Weights of a small image classifier.
Model: 3.41M parameters, 32-pixel images, arch pvt, norm layernorm, activation gelu_tanh, moe top_k, num experts 8, patch size [2, 2], depths [3, 6, 3], widths [64, 128, 256].
Training: 9600 steps, batches of 256, held-out accuracy 100%.
Data: trained on pixel-art sprites of 400 made-up characters on tiled backdrops, 6.2 epochs.
Rows from block 3 of a small image classifier, named by matrix and row number. Rows with one number within an expert belong to one neuron, the router's apart. Each number is 50 + 10 x the weight over its row's rms, rounded and kept within 0 to 99. All counts start at 0.
After each expert's rows are labels from the 100 images, of 14848, where the router gives the expert most weight on average: "patch colour" is the nearest of a few named colours to the mean colour under the peak. Only what is clearly more common there than usual is listed. The data: pixel-art sprites of 400 made-up characters on tiled backdrops. In brackets: how many of the 100, against the usual share in percent.
# router: router (model.blocks.3.mlp.router.weight, 8x128, trained with AdamW), inputs 0-127
# up: expert up (model.blocks.3.mlp.up, 8x64x128), inputs 0-127
# down: expert down (model.blocks.3.mlp.down, 8x128x64, transposed), outputs 0-127

# expert 2
router.2:59 67 32 65 61 65 53 58 50 57 38 49 48 60 54 38 42 40 47 44 61 49 57 46 52 62 54 37 53 42 53 71 43 40 34 51 60 65 54 42 53 45 47 58 56 56 49 44 40 37 65 40 50 46 55 59 50 42 66 45 63 41 62 39 72 61 49 56 50 66 68 47 66 48 53 34 56 51 43 40 29 49 56 54 59 44 51 67 58 63 57 52 60 60 34 63 50 55 43 48 48 43 61 32 62 47 41 48 38 40 61 52 61 60 54 45 42 76 38 57 37 69 58 51 42 54 39 35
up.0:49 49 38 44 48 54 45 34 53 54 54 54 57 70 38 45 47 46 57 35 67 50 48 48 32 33 63 66 67 54 63 37 44 55 56 35 68 53 45 68 47 45 40 51 59 51 46 48 61 35 51 53 56 66 33 30 50 29 55 45 49 52 50 49 55 46 50 52 53 35 44 34 45 61 52 61 70 48 71 48 45 51 49 44 46 52 57 55 48 47 48 20 59 34 56 46 59 46 59 71 61 49 54 61 46 30 52 57 49 59 43 49 60 41 41 41 45 46 46 69 40 44 54 33 57 42 36 64
down.0:46 56 44 37 37 30 56 56 39 40 58 55 56 51 51 63 57 43 61 65 54 56 42 39 54 56 52 38 44 54 54 53 42 63 34 30 56 51 64 49 54 63 48 23 60 41 58 35 49 63 42 72 35 45 56 65 52 50 51 40 47 42 49 53 42 48 59 52 36 52 54 44 40 59 48 38 47 48 49 46 41 65 72 46 57 42 52 48 47 39 64 56 61 55 65 74 46 59 53 56 52 33 59 58 42 63 61 51 56 30 64 56 49 54 48 49 55 17 47 49 48 48 31 51 51 33 53 47
patch colour: brown (69 vs 22.2)

# expert 6
router.6:57 55 36 75 64 50 45 57 63 51 57 38 31 57 36 47 46 60 50 59 57 64 46 51 53 40 63 58 49 39 44 54 45 38 54 39 51 65 32 31 37 53 46 62 30 40 40 56 50 60 53 46 53 61 36 71 72 43 54 47 43 61 43 66 70 58 49 74 51 52 65 61 53 61 41 47 46 54 41 66 56 53 45 57 46 65 60 43 52 60 42 53 42 57 37 48 49 65 58 64 50 56 65 59 44 51 62 55 44 62 54 42 65 48 60 60 45 47 59 60 49 54 57 41 45 72 51 63
up.0:50 60 34 60 43 52 74 40 46 48 38 58 49 40 65 50 37 40 57 50 43 52 55 59 69 58 18 61 73 55 52 60 56 26 57 43 52 54 77 71 48 44 47 35 42 52 49 55 46 57 46 38 55 44 55 64 31 64 43 59 52 43 62 62 50 44 51 43 49 52 34 58 52 44 45 56 48 52 56 54 45 66 65 32 52 58 50 50 56 54 52 72 46 47 45 58 54 55 44 40 48 28 60 44 45 67 59 48 55 39 35 41 41 59 38 51 54 50 56 59 59 61 41 49 48 46 41 48
down.0:50 42 52 57 52 34 52 34 45 42 46 45 42 66 36 51 69 41 47 44 50 47 51 39 59 53 49 52 41 58 41 44 59 52 61 28 40 60 61 64 64 40 52 46 44 66 41 57 46 53 41 83 35 51 58 43 37 50 47 54 40 51 50 55 41 55 32 50 40 51 50 54 45 19 42 44 48 59 49 42 52 74 50 67 39 38 68 43 66 42 53 57 76 48 39 45 50 42 50 56 51 72 63 46 56 43 38 50 51 62 48 54 50 42 65 53 61 45 42 67 52 41 47 53 47 55 50 62
patch colour: grey (77 vs 26.8)

# expert 0
router.0:51 37 35 46 69 58 71 53 37 52 53 54 37 55 40 49 48 58 36 27 52 68 50 59 33 50 57 44 42 61 41 51 61 62 47 60 66 37 51 51 55 54 49 51 35 54 43 33 56 68 64 55 50 37 54 62 48 49 53 30 40 45 60 56 45 53 39 58 58 51 59 55 34 65 46 45 53 25 46 61 62 61 60 51 69 60 44 62 49 53 63 68 46 36 54 36 48 47 41 52 52 46 48 57 44 49 34 60 55 53 46 66 37 65 50 67 63 54 58 41 39 56 34 49 61 44 55 41
up.0:29 60 57 51 25 48 50 45 61 47 45 36 50 47 36 59 48 62 57 61 67 53 60 43 65 56 54 46 39 57 48 60 35 50 60 58 55 63 65 36 57 59 46 53 49 48 45 72 43 36 47 50 60 50 36 54 52 62 49 42 57 47 55 46 48 49 80 48 54 42 55 77 46 70 46 42 67 68 60 71 51 45 58 29 34 48 41 40 46 56 63 43 47 46 46 39 47 45 50 43 48 53 40 58 58 45 44 51 49 70 59 58 58 35 58 47 58 46 56 53 48 61 40 32 48 52 39 37
down.0:44 50 42 45 30 51 50 50 32 47 78 45 48 56 60 32 50 64 76 47 40 51 49 46 50 53 56 58 53 42 52 46 64 48 49 32 69 45 48 61 65 47 55 56 46 23 44 47 44 54 67 44 23 40 53 66 48 45 40 62 57 60 50 75 41 52 52 58 46 45 39 48 36 61 54 41 39 50 52 46 41 35 45 58 54 47 78 53 50 47 46 54 37 50 54 67 57 40 50 46 49 38 57 39 44 39 54 48 61 48 35 54 51 50 74 51 56 42 64 48 56 37 46 49 59 59 47 50
patch colour: pink (46 vs 16.7)

# expert 7
router.7:33 43 41 53 44 49 38 55 46 59 36 62 41 42 41 51 54 41 53 33 47 42 40 41 43 38 39 50 44 60 67 38 54 52 39 49 46 43 54 74 46 39 69 42 50 46 52 31 54 44 67 67 44 38 39 55 42 60 45 44 64 43 52 51 40 31 60 49 54 55 65 34 56 47 56 57 55 48 44 55 50 55 57 48 46 50 48 63 51 53 63 36 46 66 53 43 58 57 38 51 45 46 40 26 56 39 51 71 62 45 32 42 50 48 35 48 32 45 42 69 50 31 52 45 31 45 28 38
up.0:43 50 48 39 41 60 72 49 47 54 39 37 34 54 31 56 40 29 60 33 43 66 45 38 46 57 52 55 49 54 52 33 48 50 68 39 39 38 54 51 64 45 40 38 36 35 61 44 52 41 55 36 78 38 56 42 37 63 55 52 56 24 53 57 44 46 62 51 57 43 47 47 43 45 53 58 38 53 59 45 59 55 45 32 36 49 37 47 60 38 69 65 41 53 47 56 51 60 48 52 53 40 46 63 52 49 47 47 41 30 40 36 35 54 41 50 37 37 44 34 47 42 42 47 43 53 55 49
down.0:49 36 57 63 39 47 55 32 49 59 45 46 56 34 60 43 66 39 65 64 53 49 47 41 36 46 44 58 51 54 52 61 54 48 63 48 51 54 29 57 40 55 56 60 46 32 31 47 61 51 46 39 52 59 51 56 85 52 58 45 53 47 51 60 48 46 72 40 45 46 50 47 52 50 42 52 58 70 49 47 60 38 60 52 58 47 26 77 47 41 63 44 54 50 29 59 50 40 50 56 49 37 59 34 53 24 48 39 50 35 60 63 46 49 50 30 65 55 41 51 53 53 54 52 50 55 59 46
patch colour: grey (59 vs 26.8); purple (25 vs 1.6)

# expert 3
router.3:57 46 41 24 41 50 35 68 42 49 36 47 60 55 59 53 36 33 42 38 48 49 54 58 38 45 65 48 65 42 45 26 40 62 56 39 36 34 37 35 39 49 45 63 62 44 33 61 56 40 45 61 48 52 46 46 57 41 66 65 37 58 33 41 55 37 47 39 51 55 33 41 36 52 61 52 46 45 50 37 41 64 46 47 57 45 38 64 46 53 43 33 54 42 42 49 54 44 50 55 50 45 39 63 60 59 37 34 53 42 57 37 44 65 35 50 49 52 59 46 48 57 38 53 35 46 67 51
up.0:61 45 63 33 36 50 64 47 59 43 59 65 50 55 60 49 58 54 54 42 60 43 60 41 66 53 72 56 60 50 59 64 40 44 55 47 56 43 56 52 55 60 47 47 64 32 44 53 22 41 60 38 47 47 50 69 38 52 56 70 50 65 57 48 55 66 43 48 43 37 44 49 33 56 51 39 59 48 56 53 50 57 64 47 60 66 50 27 56 54 61 47 51 57 41 31 57 56 55 44 58 62 41 44 62 46 42 43 59 60 43 47 47 38 63 43 57 44 64 69 41 77 51 39 63 47 47 42
down.0:48 37 48 40 47 50 32 69 51 48 56 43 48 62 47 71 47 61 36 79 23 45 51 49 49 51 33 53 53 62 55 57 47 58 36 50 53 55 47 52 40 44 52 49 45 64 49 55 53 39 56 48 39 52 53 65 62 50 37 50 46 55 49 39 50 39 67 35 61 49 43 45 65 42 61 30 48 76 50 56 62 33 49 39 52 42 58 44 59 45 46 64 45 57 57 66 53 49 50 44 44 31 57 61 63 43 55 39 49 53 66 43 48 45 71 50 52 38 55 55 52 32 69 49 43 29 46 42
patch colour: brown (65 vs 22.2); green (29 vs 3.8)

# expert 4
router.4:44 44 45 50 53 54 56 54 39 54 45 50 48 46 48 54 45 35 36 45 52 56 51 51 55 38 59 44 66 61 70 54 53 53 49 35 49 38 59 59 54 52 60 50 56 26 40 70 55 60 61 35 53 57 65 62 58 55 49 46 42 42 40 63 57 44 43 36 34 47 27 58 37 43 36 44 56 52 47 56 61 44 66 67 49 65 41 37 60 41 40 66 64 29 39 57 43 62 55 27 46 62 41 65 48 64 43 53 39 41 51 39 45 40 37 51 60 49 67 43 70 44 36 64 56 51 45 61
up.0:54 55 62 65 52 64 50 41 48 44 46 50 40 39 45 31 47 61 61 56 58 54 56 51 51 39 71 48 58 57 48 73 40 59 50 37 63 59 53 37 61 61 58 61 29 52 56 41 50 67 56 45 48 43 30 40 44 63 62 46 42 40 51 40 36 56 63 60 50 45 53 34 38 62 47 53 47 40 46 67 40 55 60 53 41 31 68 61 27 34 53 37 45 45 54 44 59 45 63 60 45 40 53 49 53 60 54 40 36 47 42 45 49 52 73 57 46 53 59 57 68 48 27 45 39 40 48 44
down.0:49 39 49 50 49 41 50 70 40 57 52 55 46 42 47 59 48 68 51 35 54 50 54 47 53 52 67 50 47 49 62 36 51 61 48 33 50 40 51 51 12 57 54 51 57 49 48 55 54 51 50 41 29 53 46 51 58 53 44 38 54 45 53 46 52 40 46 56 42 69 50 50 67 43 65 47 46 25 51 43 46 43 54 54 55 48 58 65 52 56 27 30 64 50 68 42 45 60 51 52 52 40 86 48 54 57 50 47 53 54 55 52 52 50 50 43 16 61 56 63 48 41 35 53 57 64 49 59
patch colour: cyan (33 vs 1.5)

# expert 5
router.5:32 61 48 54 44 40 36 57 58 44 50 52 52 58 66 48 61 27 45 41 48 41 54 47 58 62 53 46 58 57 67 47 54 65 57 32 38 43 66 50 45 48 53 27 62 30 44 56 28 49 47 36 44 39 33 37 53 52 41 41 50 43 50 57 57 28 56 37 37 32 58 43 39 54 45 50 53 64 54 54 50 40 48 47 31 42 56 51 36 57 52 58 51 68 48 56 64 44 68 48 52 31 38 59 55 65 55 43 46 52 49 60 45 54 53 33 52 60 39 52 30 44 39 43 58 57 32 39
up.0:29 42 48 52 47 39 46 41 33 69 34 40 54 35 44 44 37 48 55 55 45 50 48 59 42 73 55 51 40 40 39 41 35 46 34 46 43 53 41 63 54 52 49 57 50 50 40 38 67 39 52 55 25 58 34 45 52 49 44 41 55 54 62 52 44 47 43 52 35 49 48 56 42 47 56 48 57 67 39 39 49 54 45 69 38 55 54 57 52 51 79 51 49 53 45 61 58 46 60 44 29 58 45 51 41 40 54 51 40 65 57 56 34 45 52 84 37 73 53 57 49 55 62 45 57 52 40 47
down.0:51 57 44 56 47 48 68 47 35 49 50 47 29 39 47 40 43 54 65 33 52 46 49 32 41 52 40 54 54 42 73 61 65 63 65 61 45 56 34 36 39 49 46 54 55 30 42 43 49 60 58 38 61 59 46 52 43 48 62 57 55 27 50 64 43 55 52 41 41 52 45 36 50 47 61 63 63 36 51 40 45 54 56 72 68 52 59 69 45 47 45 49 51 45 68 33 46 66 51 54 50 57 58 55 56 60 53 47 47 28 74 37 51 37 51 38 49 62 64 53 43 48 47 46 52 33 43 48
patch colour: black (56 vs 19.2)

# expert 1
router.1:55 53 57 51 42 63 58 67 47 46 60 47 44 50 52 46 53 42 51 58 44 49 58 41 50 57 36 44 55 64 41 56 57 51 52 50 40 47 68 32 68 65 60 43 51 55 44 58 42 40 39 61 56 46 39 62 27 46 49 58 62 55 53 59 38 58 36 63 63 59 75 53 64 33 57 57 58 32 58 47 45 58 63 58 36 54 51 64 67 59 68 67 31 53 61 46 52 33 49 67 67 49 45 46 51 61 46 55 64 39 59 52 52 54 56 45 38 59 30 68 61 43 49 42 55 56 37 45
up.0:43 37 50 45 45 46 47 27 47 50 60 53 62 57 50 56 48 45 54 39 56 52 31 49 44 63 34 38 60 68 33 54 56 45 35 83 56 43 64 52 45 46 44 59 64 51 39 44 54 54 55 51 30 42 69 35 67 32 59 51 36 54 52 44 57 47 66 54 40 42 61 68 52 47 43 43 47 68 51 46 49 58 53 54 42 56 32 54 44 63 52 65 57 53 57 58 47 61 64 47 58 50 42 44 52 46 42 53 66 56 59 71 39 47 43 62 45 34 38 56 45 44 72 46 52 41 43 59
down.0:51 57 52 43 63 58 48 38 67 41 33 39 34 64 52 26 53 77 46 55 68 55 50 49 39 56 55 39 44 56 46 24 62 54 33 47 55 59 53 32 68 42 50 47 45 51 39 57 53 56 71 51 39 47 63 49 56 51 43 45 42 47 53 46 55 42 56 54 40 34 62 56 37 61 54 51 46 42 53 49 51 49 36 58 58 38 44 63 46 58 39 45 52 57 57 62 54 46 52 48 51 37 42 43 49 38 38 49 54 55 69 30 55 48 76 60 40 52 71 51 54 29 46 47 52 68 47 61
patch colour: red (27 vs 1.1)